From a checkpoint of a small image classifier: 64-pixel images, trained on procedural textures in two colours, tilted and lit.
Rows from block 6, named by matrix and row number. Each number is 128 + 32 x the weight over its row's rms, rounded and kept within 0 to 255. All counts start at 0. Numbers have three digits each. After the name is the row's rms in percent of the matrix's.
# pw2: token mixer project (model.blocks.6.mixer.pw2.weight, 128x256), inputs 0-51
pw2.0 032:126130128128128128128129128128139182128128128128128128128128129128153128128135128128128120128128128123128192128129128142128128128255128128128128128128128128
pw2.1 034:127126128000128128128127128128130112077128128128128128128128127128127128128176146128128126128128128137128129128121128152128128128125128128128128124128128128
pw2.2 088:128128128128128128128128128128128128128128128128128128128128110128128128128124131128128119128128128128128128128121128045128128128120128128128128128128128128
pw2.3 030:130128128128128137128112128128118134131128128128128128128128128128141128128126128128128127126128127143128120128127128129128128128164128128128128128128128128
pw2.4 077:127129128128128127128118128128126133134128128128128128128128129128134128128132135128128041133128133127128136128128128113128128128128128128128128128128128128
pw2.5 069:129128128143128128128128128128128128135128128128128128128128127128142128128121128128128130128126118121128000128129128113128128128127128128128128128124128128
pw2.6 024:129146128128128129128133128128143152114128128128128128128128128128132128128133144128128255127128127125128128128128128153128128128126128128128128128128128128
pw2.7 079:129055128128128128128134128128146128113128128128128128128128128128122128128128148128128119125128128127128255128120128128128128128128128128128128128128128128
pw2.8 024:142134128128128132128124128128131019000128128128128128128128128128166128128116124128128120114000115136128133128198128223128128128129128128128128128128128128
pw2.9 039:126241128128128127128126128128134122132128128128128128128128067128134128128129000128128128120126125141128140128134128117128128128128128128128128129128128128
pw2.10 054:121153128128128128128107128128131255128128128128128128128128128128130128128139123128128124128128128104128131128128128139128128128133128128128128127128128128
pw2.11 052:129127128127128128128134128128110133109128128128128128128128128128000128128124255128128123127129129126128255128101128255128128128132128128128128128128128128
pw2.12 017:135043128128128128128132128128134064125128128128128128128128127128000128128121179128128128128128128129128118128219128063128128128126128128128128118128128128
pw2.13 068:126129128000128093128137128128128128126128128128128128128128126128128128128163165128128128128128129111128050128128128128128128128128128128128128129128128128
pw2.14 064:127130128155128128128127128128128125131128128128128128128128128128157128128119121128128164128128124128128000128120128126128128128129128128128128129128128128
pw2.15 030:128255128128128134128121128128070126139128128128128128128128128128199128128139123128128132125128128129128128128090128132128128128130128128128128128128128128
pw2.16 118:128125128128128128128124128128128126074128128128128128128128127128123128128128128128128131130128130134128124128140128126128128128000128128128128128128128128
pw2.17 080:128167128127128127128126128128125129128128127128128128128128129128125128128122000128128125129128018128128156128128128129128128128168128128128128128128128128
pw2.18 029:128121128132128128128139128128128128125128128128128128128128126128124128128128195128128128128128128185128156128146128165128128128135128128128128128128128128
pw2.19 094:125128130128128128128128128128128128130128128128128128128128128128121128128128127128128123130136128133128127128127128094128128128128128128128128128128128128
pw2.20 093:131000128128128128128131128128180112000128128128128128128128128128136128128123255128128135126128126128128114128255128129128128128129128128128128125128128128
pw2.21 109:128144128255128128128128128128164135130128128128128128128128129128133128128133121128128255131126163098128108128128128125128128128128128128128128128128128128
pw2.22 008:128159128073128125128128128128128090084128128128128128128128128128114128128126128128128161121132155186128174128096128255128128128080128128128128128129128128
pw2.23 075:129128128128128129128128128128169123115128128128128128128128128128089128128126129128128255084128127128128128128128128128128128128131128128128128128128128128
pw2.24 099:127128128060128126128146128128147129113128128128128128128128128128119128128128138128128126128128129078128129128128128128128128128125128128128128128128128128
pw2.25 094:126130128128128128128000128128134148128128128128128128128128128128127128128128123128128128128128128128128129128117128132128128128129128128128128128128128128
pw2.26 042:131125128128128128128129128128168082125128128128128128128128128128111128128123134128128128128128128132128124128178128067128128128121128128128128128128128128
pw2.27 077:129129128255128146128000128128134128143128128128128128128128128128131128128128056128128119133128128128128128128157128129128128128000128128128128128128128128
pw2.28 061:124130128128128128128127128128127158128128128128128128128128128128128128128130125128128127128128128128128130128104128255128128128128128128128128128128128128
pw2.29 072:125127128128128128128128128128126124129128128128128128128128112128127128128129129128128128128128129130128138128130128130128128128127128128128128128128128128
pw2.30 046:128130128132128131128128128128131124132128128128128128128128127128114128128132127128128126124127255130128128128130128088128128128000128128128128128126128128
pw2.31 668:128122128002128085128126128128127133105128128128128128128128203128118128128128124128128117158210183094128080128143128133128128128097128128128128128217128128
pw2.32 043:129127128128128128128129128128106128128128128128128128128128128128128128128128130128128131128128128128128128128128128000128128128127128128128128128128128128
pw2.33 061:128129128000128255128125128128122128128128128128128128128128128128127128128128128128128135128128132133128129128128128129128128128128128128128128128128128128
pw2.34 026:130126128129128128128123128128129158129128128128128128128128131128129128128128128128128091126128127115128136128146128127128128128134128128128128128128128128
pw2.35 050:129120128146128133128128128128098130187128128128128128128128128128125128128128127128128135128128127120128000128129128126128128128117128128128128129128128128
pw2.36 077:128128128143128128127128128128134132141128128128128128128128128128128128128128128128128125128128128105128000128131128129128128128129128128128128142000128128
pw2.37 015:129128128129128129128185128128126128198128128128128128128128128128125128128072128128128175128128128090128073128146128122128128128128128128128128130128128128
pw2.38 122:129128128128128000128073128128114110128128128128128128128128000128128128128118128128128051128137128255128255128126128139128128128159128128128128128128128128
pw2.39 077:128193128175128128128128128128093131133128128128128128128128128128129128128116128128128134128128126122128130128114128124128128128127128128128128135128128128
pw2.40 053:127127128128128128128136128128126128132128128128128128128128128128118128128130133128128130134128132128128128128004128086128128128123128128128128128128128128
pw2.41 175:128071128128128128128128128128128130058128128128128128128128128128128128128127237128128127128128128127128128128127128133128128128121128128128128128128128128
pw2.42 026:126129128120128128128132128128110128122128132128128128128128132128137128128127151128128123127129129128128128128107128147128128128208128128127128127131128128
pw2.43 050:129129128000128128128000128128132145128128128128128128128128146128132128128128127128128138128128128109128128128086128135128128128128128128128128129128128128
pw2.44 066:128131128087128000128129128128128129000128128128128128128128128128128128128128129128128128132128204128128128128128128124128128128127128128128128128128128128
pw2.45 208:128127128128128128128130128128124129128128128128128128128128127128126128128128129128128099128128129141128255128129128164128128128183128128128128128128128128
pw2.46 065:129129128112128130128143128128151133128128128128128128128128126128131128128128130128128128128127128128128128128114128129128128128127128128128128128127128128
pw2.47 066:130128125128128133128128128128128036126128128128128128128128126128128128128107127128128153114127122177128132128130128255128128128129128128128128128125128128
pw2.48 086:127129128128128127128124128128122126128128128128128128128128128128130128128128122128128160128128128131128000128114128139128128128117128128128128129128128128
pw2.49 036:124094129074128126128128128128118113255128128128128128128128090128128128128150144128128000120129128144128090128164128135128128128124128128128128118130128128
pw2.50 084:126135130128128128128038128128182128071128126128128128128128128128126128128128127128128142123128127126128128128128128113128128128130128128128128127126128128
pw2.51 054:129106128128128128128089128128111128129128128128128128128128128128130128128128128128128100129128128255128127128137128113128128128126128128128128128128128128
pw2.52 055:126140128128128128128139128128112128138128128128128128128128128128129128128128118128128158128128128123128000128084128128128128128128128128128128135128128128
pw2.53 094:128132128255128128129115128128128127129128128128128128128128128128126128128121000128128104128128128152128170128150128127128128128218128128128128128128128128
pw2.54 035:128132128128128127128129128128065124128128128128128128128128078128128128128128126128128116120128129131128127128088128132128128128130128128128128132128128128
pw2.55 021:128131128128128255128108128128128136129128128128128128128128129128197128128128127128128128128128128128128129128128128126128128128125128128128128128128128128
pw2.56 062:129127128122128128128107128128123128118128128128128128128128128128136128128128128128128101128128127153128130128171128164128128128156128128128128128128128128
pw2.57 068:134129128128128255128123128128082127131128128128128128128128128128203128128136075128128128128128128128128000128128128106128128128057128128128128128128128128
pw2.58 069:128131128007128129128130128128132128143128128128128128128128127128127128128128127128128074128128132121128127128095128127128128128127128128128128128128128128
pw2.59 102:131128128128128128128134128128129104128128128128128128128128128128089128128128221128128155128128128128128119128130128102128128128126128128128128128128128128
pw2.60 069:127135128136128146128000128128128139130128128128128128128128127128123128128128128128128118110127088127128131128066128120128128128098128128128128128117128128
pw2.61 031:128133128000128136128180128128178128128128128128128128128128126128059128128137126128128126088128128148128196128107128154128128128128128128128128128128128128
pw2.62 025:129130129175128000128128128128146131128128124128128128128128129128129128128130127128128130129128103130128140128161128059128128128128128128128128128128128128
pw2.63 048:110129128090128120128180128128128130127128128128128128128128128128117128128140127128128141130208134128128126128128128128128128128126128128128128128128128128
pw2.64 033:134116128106128131128126128128130000110128128128128128128128128128141128128121127128128105114127116193128129128212128169128128128130128128128128124127128128
pw2.65 046:129128128128128128128135128128195129117128128128128128128128131128136128128126135128128255116128126125128129128128128127128128128255128128128128128128128128
pw2.66 051:119104128126128127128127128128123125100128128128128128128128129128158128128129128128128255129129130137128127128128128168128128128131128128128128128129128128
pw2.67 015:129114128123128129128080128128104126130128128128128128128128128128142128128158114128128133139128127131128068128255128218128128128000128128128128126128128128
pw2.68 174:128113128128128128128125128128134127000128128128128128128128128128123128128128157128128128128128128128128255128127128129128128128128128128128128128128128128
pw2.69 045:130121128137128130128132128128129104124128128128128128128128123128036128128125255128128156129123128148128121128142128138128128128113128128128128129124128128
pw2.70 062:128128128000128124128128128128141119092128128128128128128128128128127128128127130128128120128242129139128255128127128129128128128129128128128128126128128128
pw2.71 088:128134128093128123128079128128134131229128128128128128128128183128119128128128000128128102128128131123128129128129128105128128128128128128128128128139128128
pw2.72 064:127099128125128128128136128128119121128128130128128128128128127128128128128148255128128137129128212139128124128125128222128128128122128128128128128128128128
pw2.73 100:128128128255128128128128128128125129128128128128128128128128129128139128128126121128128127128128128125128129128131128116128128128129128128128128128128128128
pw2.74 055:128126128000128128128130128128128131122128128128128128128128128128105128128128134128128129129129128127128123128126128237128128128128128128128128128128128128
pw2.75 086:128129128128128123128121128128139148128128128128128128128128128128128128128132126128128034129128128125128111128138128000128128128088128128128128128128128128
pw2.76 102:128130128128128128128128128128120128131128128128128128128128125128130128128128130128128128129128255086128128128107128117128128128128128128128128129128128128
pw2.77 129:128130128128128128128127128128117115128128129128128128128128128128127128128146000128128127128128128138128128128128128155128128128128128128128128128128128128
pw2.78 063:128127128128128128128128128128126138132128128128128128128128128128226128128109130128128187144128128119128131128114128080128128128128128128128128128128128128
pw2.79 115:127128128128128128128128128128127176130128128128128128128128128128127128128134128128128128128128128128128128128126128100128128128127128128128128128128128128
pw2.80 116:125127128128128126128215128128143140126128128128128128128128128128121128128128155128128151129128128106128131128128128160128128128220128128128128128128128128
pw2.81 117:128128128128128128128119128128129129131128128128128128128128128128085128128128097128128128128128128128128128128241128127128128128129128128128128128128128128
pw2.82 159:128127128128128128128255128128128128128128128128128128128128128128128128128128207128128129128128128128128127128128128000128128128128128128128128128128128128
pw2.83 025:132112128128128125128129128128115007119128128128128128128128126128121128128099129128128136119128110255128119128130128167128128128130128128127128128128128128
pw2.84 049:133128128128128128128136128128128124131128128128128128128128125128092128128128152128128128126128128121128130128073128127128128128128128128128128128128128128
pw2.85 069:128127131045128127128128128128175146099128128128128128128128161128135128128135128128128128132129131131128119128167128105128128128128128128128128121128128128
pw2.86 066:129124128126128127128128128128161123163128128128128128128128132128131128128129003128128127128128128151128128128177128132128128128255128128128128127129128128
pw2.87 089:127127128128128193128113128128128130128128128128128128128128129128152128128129121128128197128128128110128000128141128064128128128127128128128128128128128128
pw2.88 042:128127128140128144128135128128126123178128128128128128128128109128091128128128134128128130119120031128128125128155128071128128128129128128128128128122128128
pw2.89 065:124113128128128129128127128128126130131128128128128128128128123128127128128128255128128130129127120129128146128126128255128128128000128128128128129128128128
pw2.90 035:128113128190128127128132128128128132128128128128128128128128128128025128128141131128128034140128129127128125128132128246128128128129128128128128128128128128
pw2.91 068:143127128135128128129127128128128117151128128128128128128128000128128128128115122128128130121118115158128120128132128098128128128124128128128128126122128128
pw2.92 018:127131128128128138128150128128129163157128128128128128128128129128129128128130128128128076122025126118128129128135128123128128128143128128128128128128128128
pw2.93 073:127129128128128127128123128128117131128128128128128128128128128128167128128129129128128074128128128128128131128120128087128128128117128128128128128128128128
pw2.94 228:128132128128128132128124128128126126128128128128128128128128128128128128128128089128128122125128128177128160128128128127128128128128128128128128128118128128
pw2.95 066:128200128079128127128159128128128128128128128128128128128128128128103128128128128128128128128128128128128255128086128128128128128245128128128128128128128128
pw2.96 137:128129128128128128128125128128133128127128128128128128128128128128130128128123110128128188128128128128128127128128128129128128128128128128128128128128128128
pw2.97 053:126136128128128127128128128128133177128128128128128128128128128128130128128128128128128121128128128115128255128128128114128128128255128128128128128128128128
pw2.98 049:160128128128128138128088128128075123132128128128128128128128128128173128128103110128128129105128127255128130128120128049128128128098128128128128128128128128
pw2.99 046:134133128128128128128096128128103124109128128128128128128128126128044128128128127128128000132128128129128128128137128136128128128121128128128128128127128128
pw2.100 063:130120128129128128128130128128147127118128128128128128128128127128121128128132146128128125130128128130128255128138128138128128128127128128128128124128128128
pw2.101 040:131121128075128127128135128128157000111128128128128128128128128128126128128115089128128145118128125128128128128255128169128128128129128128128128128128128128
pw2.102 058:132132128128128130128018128128091128147128128128128128128128127128132128128128030128128070129128127113128088128132128032128128128044128128128128128127128128
pw2.103 099:133128128082128128128107128128161128000128128128128128128128129128162128128128125128128255129128130139128122128147128102128128128128128128128128122128128128
pw2.104 103:128128128128128127128255128128131126127128128128128128128128128128127128128128128128128134129128129129128141128138128150128128128255128128128128128128128128
pw2.105 136:128128128217128128128129128128131129128128128128128128128128128128128128128128132128128127128128128128128178128137128255128128128200128128128128128128128128
pw2.106 058:128125128128128128128242128128129115126128128128128128128128128128124128128128130128128151129130135136128128128126128163128128128128128128128128128129128128
pw2.107 153:127255128128128128128129128128138134255128128128128128128128128128134128128130000128128128128128128125128140128123128123128128128255128128128128128128128128
pw2.108 094:128128128128128128128129128128126130128128128128128128128128128128115128128128255128128123128128128128128128128128128125128128128128128128128128128128128128
pw2.109 021:120220128129128129128133128128075161174128128128128128128128128128074128128128132128128098139128136000128127128000128081128128128129128128128128128128128128
pw2.110 126:128130128128128128128109128128181121128128128128128128128128128128128128128127086128128124127128128128128128128129128128128128128127128128128128128128128128
pw2.111 046:129194128129128129128128128128128131134128128128128128128128128128123128128126128128128000128126000127128128128138128131128128128105128128128128128128128128
pw2.112 079:128122129017128129127128128128128165127128128128128128128128155128128128128142137128128095131128128074128121128153128144128128128130128128128128122128128128
pw2.113 044:126123128128128126128124128128067127138128128128128128128128128128128128128146255128128096136128129132128092128135128174128128128015128128128128128128128128
pw2.114 020:126129128128128067128140128128128131191128128128128128128128113128127128128128080128128134093127124132128127128130128029128128128116128128128128128127128128
pw2.115 184:128129128141128133128115128128130128155128128128128128128128222128128128128130000128128126128128128128128128128128128129128128128113128128128128128128128128
pw2.116 104:126132128142128129128143128128127208144128128128128128128128128128126128128128250128128121130128128079128125128060128119128128128128128128128128128128128128
pw2.117 017:134122128125128131128138128128141112116128128128128128128128128128128128128077130128128133090128126125128135128255128145128128128143128128128128128128128128
pw2.118 046:125144128180128131128128130128126238190128128128128128128128129128255128128131126128127130128127126097128058128040128097128128128129128128129128128128128128
pw2.119 038:128130128130128128128154128128128128125128128128128128128128110128129128128128192128128128129128128132128071128127128117128128128125128128128128128127128128
pw2.120 041:127129128127128127128128128128126134150128128128128128128128129128134128128125121128128132129128120103128128128129128103128128128127128128128128129128128128
pw2.121 057:126019128128128128128129128128136140128128128128128128128128128128129128128141255128128122134128128036128128128130128128128128128129128128128128128128128128
pw2.122 099:129130128128128132128000128128128107132128128128128128128128128128128128128104076128128128125128126128128131128129128131128128128129128128128128128128128128
pw2.123 082:128128128128128128128128128128128142134128128128128128128128126128115128128128151128128135131128128128128131128090128134128128128128128128128128128128128128
pw2.124 118:126129128128128127128131128128130129128128128128128128128128128128115128128131173128128129128128128093128129128089128142128128128127128128128128129128128128
pw2.125 042:127151128255128128128130128128132127128128128128128128128128128128131128128132124128128162135031127122128126128093128145128128128066128128128128128128128128
pw2.126 114:127129128128128128128127128128122128255128128128128128128128128128127128128127120128128132128128128128128000128126128128128128128129128128128128129128128128
pw2.127 036:128112128128128128128255128128099255125128128128128128128128137128123128128170128128128040184128133110128126128128128080128128128128128128128128128128128128